config.yaml
model: "image captioner"
dataset: "patchworks of several textures"
train_examples: 145000
image_size: 64
crop_scale_min: 0.8
horizontal_flip: true
tokenizer: "word"
vocab_size: 40
encoder_arch: "mlp_mixer"
encoder_norm: "layernorm"
encoder_norm_position: "post"
encoder_activation: "gelu"
encoder_mlp_ratio: 2
encoder_parallel_block: false
encoder_dropout: 0.1
encoder_inner_norm: false
encoder_patch_size: [4, 4]
encoder_conv_stem: true
encoder_layers: 14
encoder_width: 160
fusion: "cross_attention"
decoder_width: 256
decoder_layers: 6
decoder_norm: "layernorm"
decoder_norm_position: "sandwich"
decoder_activation: "star_relu"
decoder_mlp_ratio: 3
decoder_head_dim: 32
decoder_fused_qkv: true
decoder_bias: "all"
decoder_qk_norm: false
decoder_parallel_block: false
decoder_dropout: 0.1
decoder_inner_norm: false
decoder_positions: "learned"
decoder_cross_attention_every: 1
decoder_tie_embeddings: false
init: "torch_default"
residual_init: "none"
optimizer: "soap"
beta2: 0.99
lr: 0.0021
beta1: 0.95
shampoo_beta: 0.99
eps: 1e-08
precondition_frequency: 50
max_precond_dim: 1536
one_sided: false
adamw_lr_other_params: 0.0018
grad_clip: 0.5
steps: 8500
batch_size: 256
epochs: 15.0
lr_schedule: "cosine"
final_lr_fraction: 0.01
warmup_steps: 420
weight_decay: 0.1
adamw_weight_decay_other_params: 0.05
Rows from block 4 of the image encoder, named by matrix and row number. Rows with one number belong to one neuron. Each number is 500 + 25 x the weight over its row's rms, rounded and kept within 0 to 999. All counts start at 0. Numbers have three digits each. After the name is the row's rms in percent of the matrix's.
# fc1: MLP up (encoder.blocks.4.mlp.fc1.weight, 320x160), inputs 0-79
# fc2: MLP down (encoder.blocks.4.mlp.fc2.weight, 160x320, transposed), outputs 0-79
fc1.236 092:504499519513495519458501514476536489555510491433523490531454486528499507487492527496488463521493491539521507476545510511538523511486511488495475495475504543450500491516513467487543492502499429487499483448534521521487515490530492507482509496
fc2.236 099:492462486507510501503534523459501549477515531505482546475555500465513510528469493517443522479519515503469489532464546453478493489499494555471523490498462520516495485475495486472463527492519554495550520530467476480510481559513573495507534487
fc1.237 103:521494489519497472502523501470557523477552525513513539565516560537493479507459520520534487506512505552500492527509501482527476488501518520515515501519468483478507569512499514492446521520482532519513457494535492522496496531512515501492519533
fc2.237 095:519472484545510472482514510502461478483495499516481520452501462471485525505477480498499474495437451472533498497493496512504514506482502478522490481524500520490500476500524521506522519506489523516536487506501533530447469471514487488485488425
fc1.238 096:490485490521520474479493473517534476475480510533539467485453462510515550523505522476449472486469512551478490519523489511523510501477485517520516497533539449489491528489518507499487500515438478505532476528510526497514497526501495504465528508
fc2.238 087:471498466490502514464498519498464507523497472496512503469509490495486454484470485526530511485519468466464508541465527500489509469463454501527494509543526532534462499504493494506480516491512479508476535488472478467504530506462504489508451473
fc1.239 096:527488506504474455473496473564482500500456505500484463544458516520491488540522499481496489530521503492531538505510476465477515492523475472514531516481478527546440493490489527480555496492503498491500473459486487476504518519512509526544509527
fc2.239 104:484464484487524519522507513527503460498540479517532472452467502496561524479491519509488482436504504454516500476488493532523483486545529454497497486455464476484513516473502498507487512451501538450499515485514526456494494507486512494483482458
fc1.240 099:501507569494483479524501516503464497499510466464493530514506528489480485508504511461534494503486497463519462529488503500519518511473554525510495512490541496510530472513547552526514526524490462540508513512500518503482483501482504454515445532
fc2.240 109:525490488537567497496516507481450535464430523488561437524465521534519501516470498509517537510473530555506516473510538523519445497483479549515471507491466505510474532496514470486480504504494482524547485521485489547494517491527481502519535517
fc1.241 095:513547534571493513473476487510475487528493493526515517545473518513515564545498465533506462487505489501484550514491497501473519507530513513538488500511518480535497513501452475524499492513456501486522507525482459529470488449480485440550471528
fc2.241 100:493531500460473489482472465487544492521535496509453511506479526502513490452530546488522488513471477549491477487487492534549519514528542468485515481476510526500534520489529495555519506488522502527499511500495532519494501486501447532571498522
fc1.242 087:519476499527496528487487511478536433474499485463479509530478501520447474495481507523503482522488502540514489504517506480512539506521505528479526522513502484544520514511441485535500510505521485437472525489488492496476500495506449475472518522
fc2.242 094:478519467523519491526521522494471511458504513559523549486506529498513482480535454488529505432489507483498531486509497488523451484503463514506500505494508532500532507496497539494515496492499546544479501476518495496490518491518523476517483518
fc1.243 095:468523473521489498505474475508459521507505484512497525545504523499522495552525488499536545485493517500479472511501531484513438449489498538484512510509517526500492475521490515504540494479462483526511457514498506504488512555513538449524514442
fc2.243 103:519474511530594539488532462502491523485490517511505466506507480534473499502515506477493483510482494529496515514505477522504494517516458521518472490498504508508503495447498439528456452478526507519522523482551517524475465498472487473484513540
fc1.244 097:464477458529559520490502510508497468492470466525528508476495513498472545549520495476457496494494491495507504490541529484477518525501502492533504446492462458504505537526496495443481505483495494504455507496503538536471499550502521490541502521
fc2.244 095:487505521484474490528461494498479511545533473547454476478485492543528511463500509459551492527501510481444543510518523504551474506493492474496511546532514463547477520494461507549481506483501482519499500517517524472526506497502509496497489470
fc1.245 104:509516513533522502446442506541460522433549502506519492494499504527493502499485514508501510502532512511478545494482468485486500485522521506544488539497478505488492550553485550540492482514492482504504501532505563504522504480505502532536517507
fc2.245 113:488489497507523521507510494551470515516457522476473506524514525525513495544508498454484478514521482490473555512523507493469524482482454478467527507490483487491463479503501524469509475530512492492475490519478501534474494443450462488463487517
fc1.246 109:510503548516520502528535500494501527514544519489533453538512475526517500519521503499509492492475528524512524516481525445448522501506498482497521490479502509524519472499501436505514538506523489507450509512496510511479491513494496517569479520
fc2.246 105:474536497460454468481460470499519501501487458475483470467469493458514521509530505471510525501492507511529462501481499547484515522524535534565529462514477483499506490518499539499495483498466524508491482435450511509507486501494488472445505525
fc1.247 097:517480521471497542512514521496451518490514529483465487520467462520538486514490535516528530523482509507528517448482549525505483510466503452538485472465495478467496509481503536508502536500475464534483518476488497505535503532512520531482491466
fc2.247 095:570502463503494484488480496555547580539498513492548540481541497509497481524516532530515522504510507512521486481503447478518469492518505511497519543520550510491507517520500477503514507553545457521508514509475543472494463483512504507532528530
fc1.248 089:501506474570492506495524533471464475497513508488478499452526511481471476545489505509499466490507501506517512505476506449502488502484507455473517474519500527472540532481467530512531508513486531520503489502468520498518508487482516515500522527
fc2.248 086:523520535488521476498550483507518492545549506484480515514513509499507509475503493496498517524530472443479476504510473499521528532507504522527498563473490500466468518530531488527460504479524506506512469527533494518470495515500531470527482467
fc1.249 103:476462516503505496493494479503468474544554489509530500491488507507486506491481496462488537475512532464559475483508534477513502509489482546518498505473533531531513505505484478514464471486456480489514505478514524469500555534508513439477481528
fc2.249 099:480479512468476551566474502472528524519501481477525496548527473489520504502483512486467492475498506503474543489509474525522534435522512467466494557465472483490541524516493520521497495515531482521476504529521543437498503494462484538495491516
fc1.250 102:539457465525466521484511522498517491496536462491492499481455478557509490506549519524516500483484484488509537538517502451504492478535508483451479509492490524502531514482479537474506520519486490500517466540483457530512498525522451526523514520
fc2.250 108:552529529524484484505524570452508489491479525516502486499504536535458480524548525503524478554499467535503457466556531537534491501489442524513543435497466480536522523515496508457495527491513514513503499492514452487472501485535468505485532539
fc1.251 092:495536508570520535502506527505502471486461509537475501563532547503518527508509516499461536474506485532523493499486526462457493497532521503512483466522470495497481527466503489530535476454484517520508507522464497475471514509486471488481476484
fc2.251 092:502517483418518491482495492516493468514527510528498514474477474504494479547429460517542488539521487493496492521526427487514495503484494486489461504485510498497521450493481470491485503516491557526498519468516558519555493493476498499532510549
fc1.252 111:489517531541498530503524533477513522530499522511507497523485532509477516481500467514523516503481493519524503464502497536473483485505520517472478527520484506532480505490539481529518497523528446499493496478484478540500518512523499479466536500
fc2.252 097:514492489449506522518530501539525520501530533505482515496478452525487455470511514502535518520520451481459523525525442451462479494485504535502525492520468509476488476492466521502532534487530514543520462519464529507476476498527479494488495499
fc1.253 095:519509531488533484503501540482503486504509478485523501514475526547538509515461453501478526491482532523545511461479486464481522514513480537467475485473514519520541495431506503480554535488500489495523532477523519560490506469488512476495452478
fc2.253 108:481498472484517490521538498501463508547493468443496524450459518506512514467509521488468513531430501517478535530541518529516492505486477509477490464542500509503510479533490524499473516452495501531462506506507497491506529510472520485489489497
fc1.254 090:507486475527485496490479517498529440475506502501461542519504499506499471507491508504507468488473472486467558517515539491510447510475532487520519500492490537508540491533467525517522534534481437540459538471488509493491494502536515511528509470
fc2.254 095:531509542523506508522508540484487559532474516515498503493476451464499518507442493523495513478521519499546534476514476500488533574479548481452511502449463520500496473495504527482504490489499535489496486513483506507543446519482486490495483483
fc1.255 109:497463501511524493516476527538511532497514467511475471528515534445493484516496495492498519515537463529530469496492479456469463511535523439503475498475494510513487495512476563516527495453547515530501490502463552524496518503520519551472502439
fc2.255 102:470506501488433507495487496522524461498495497465494502529484463498527505465539467461504485503496524493442538522506471510494504457477505453501511544501519461465502512502544491479521455492481526521505511484516486516514528500479502495469526519
fc1.256 104:499500530553543481490499503493476488523527506516492509524493464511486500495521518530512515488578500525469465531486500501528496521539502538511486499475532475476473500508486497484469491503496512488473521485508493511520501524488532507480463479
fc2.256 099:473516514508509479527484526483486497490473469505510491500441501481457519478493504413513490516485483471518473483490456478503487480509494531487508487525516516463513534503518475493482491490531555485510513542475545490447518466519476472497494490
fc1.257 093:504506513520495509505509478518501497546524516514498466501511555543470536492512537494559510514486512502500495499551497523515498470519504528496506525487514493532403502502525467487491464544484479527476466529453458517478517517506490509448478527
fc2.257 093:509492500494513525484516472525467511503489548520503512527503483503480486484495476502520470469486509526503477523465477463484492508451520505508513450554522525480499518488483510513512526501489503528542524487528524471476498505512499448537503477
fc1.258 096:504483471494514511471520463508466546537483532510566495475515502499486522474544495501497548558511497509485516525488493494496504529504525494515535488472487542490506484486483499544493469476506513525507530494502519482489532559461516508484510525
fc2.258 096:509536506488456528513486581509529477475466484493505472520510509507472521509482502493536485475502519521555477500510480483516465503523509520499542529466552519506495521535558519475471510480536493459501512508457481538476492508494500521522472527
fc1.259 099:486496468537465503471527473476486523473500501529524499512475492513466478511533527494537499494505484496472499530521475518495509475494488509504518491533464511505495531526492515507541472511489504512529448532489513505526539481509506535528561482
fc2.259 104:483533538454522485483466505516492508478469496472495545520516506495507524507473458504521494478479518514448512542480484473479547480464452514455502500499500530473497504486513516539513501502477508487523477530488517515454511487518499463488497542
fc1.260 107:518515482502535450503476506498514522513533518511525540490517528521479473482500495508494532509463496474502490492474502525481504483526563484504551536497522498517516482527546449530479536525498474519511490469522549515474500540488510447499480468
fc2.260 105:510481487500519503461525489478474465496532505510481502543543463486512511516506483503496546509498464468479484485502498498525549518535527488514482469520535480476529483479526490525477473490468479513502449514480523514473517514501464536485521531
fc1.261 090:508514505505477535520456523504457524508515493501519503503454531509532533468513517546522537515510504481496496518492548487498511486515529486529483511500434491494477517479522472555497553492470547537477482483529468518474499538477498498523523531
fc2.261 099:483480517456491540507497528519495508529449503521492511519517532478555488511491485493526494494536489494532523497468557516458504482509524489520527506503491490485498472535504481506516506482523512505513489474509491486553473499511525487500503466
fc1.262 095:482510473477501507480465496454468479482499445473492521538482516507505530458524492495521500472463477500540532471514492486501504516505500456466499492542511441514489529520471519500469523531492501511500507481537492492518512516499536539488478511
fc2.262 104:495505499533477487506481490496556478486530509534491539464499500467429485495507494487468520430491516481482483517505488513479523516489515499504545500495514465506522495485508505492498501512492525502507492490456486491506504517488448529480520514
fc1.263 111:494503530515473487497503531483516550507483491473509516521497497457461478504525515511499514466509515538516548506484522493544524489532486483511489515471496481514495459496514520495529548515505466524527480500537527553535480485486465523482447538
fc2.263 104:517495478520551488491492519509505508479478500507501555471483511509527503483442528510498455505482502509499512503504529427480461490484447509520499489505512504494496527491554518530476516506487478488502461502467474515478549437531504484519535469
fc1.264 090:464531518462482526501517497493492500477496479506519485529530529500459497483456493522509474488534477516526514498530526459517474498496445505454473452517510456517511531459517527550513514474466477511495510522544474508514526501537493514502488466
fc2.264 098:536463473487499456575488505507501538504506502467480508452459489517493537489529484465499500507505509490508479485498446500496534508528538499524489528491480490501488456567497520451464470517488500491532480454454495526501528449493473459511465538
fc1.265 086:485517528526463514446495519508467497470529513512506565523485492514487504537520564559551497528451497508474475498463513493479488499530496503492478479487505491503521530494525480489470490500541501498526499510502556484510507544483513450496530545
fc2.265 096:508510497500477556504488473498515467488462517481508469499521524507518497561484449482449477499531500499484487534453506539485537478490500527487492529498523462505447497530449479483501478498507469480496535519502448489513491511499549515493520459
fc1.266 117:492463493498488529510547516522483468506510531538532517475519493493473549530525480485559508499484507551473534504561509493498523467512496529504544464482502525510486574465514492532486508500500526501490451535486486511475455477523519493515506519
fc2.266 106:434510489481518526500511496499475532511506515509470516482504468504498533469461532524476501494499509488505467503444515492510465564497466533491464493528506495508494482494493515522497495482497482495530526463508514479558498524523518527484476486
fc1.267 092:559498480509515494478540533483494475499487499473541503487493554492519505550547452465495528483534496449513490481517510476514488514457540483507467477461499448530505470530523523480529492485525534480523481519494527475527527512483525530497520489
fc2.267 090:495486485529511529500518525512494497480484485497498499473504486506464462416464564530547503514514473475463519473490495519500512492504491489520527531496516518495509557519517488496481541500468511502475487515512445513485535502504522471512520534
fc1.268 099:549515473516547485490489502515540512503505532478516556486492497542513525514515479496515518521472518455491513508506482501486475506509510505507512513514461528482503509486529513536516555502468456539507462553453504512527478461499487509443499502
fc2.268 101:526493545492536530470532509460453488488514475493520523496482469458515505534423506506520471527539534482520504512504507499516522512487528464499485494519529478522525520463521495509486452520469537499514458497510530492508498518502523514525498512
fc1.269 100:476497492503480521466473479494501518501504530520501506487454484471481558519548543483528533483474492487491519499470442553509514484509502487512515513477519481491550467478504465559498465508499499484525477536531459508484499547498492506489509510
fc2.269 101:531510500506525466501520494469438472527484485503498484502496504483507527499526502510451514506495557508541472514508485532516517526502501504556487531461517473472492501485502503457505513471491516480510469513466520479508498501542474495498510445
fc1.270 109:469520510504524549499503493509517541532490473542499498497499568518526497501497533486498491495463492463491470539509484503466500495553536468476450557515502515508511461501497472492499476508518476493510513528510491518476520525508533465519495476
fc2.270 110:543485488513491510527515485530457517494525508523451497539469507489439463516522529488532449508531480460500513475516503475464496468487470499521515440528487490511506507504498524497563530497524473510533487486505482505500508479528505500443494496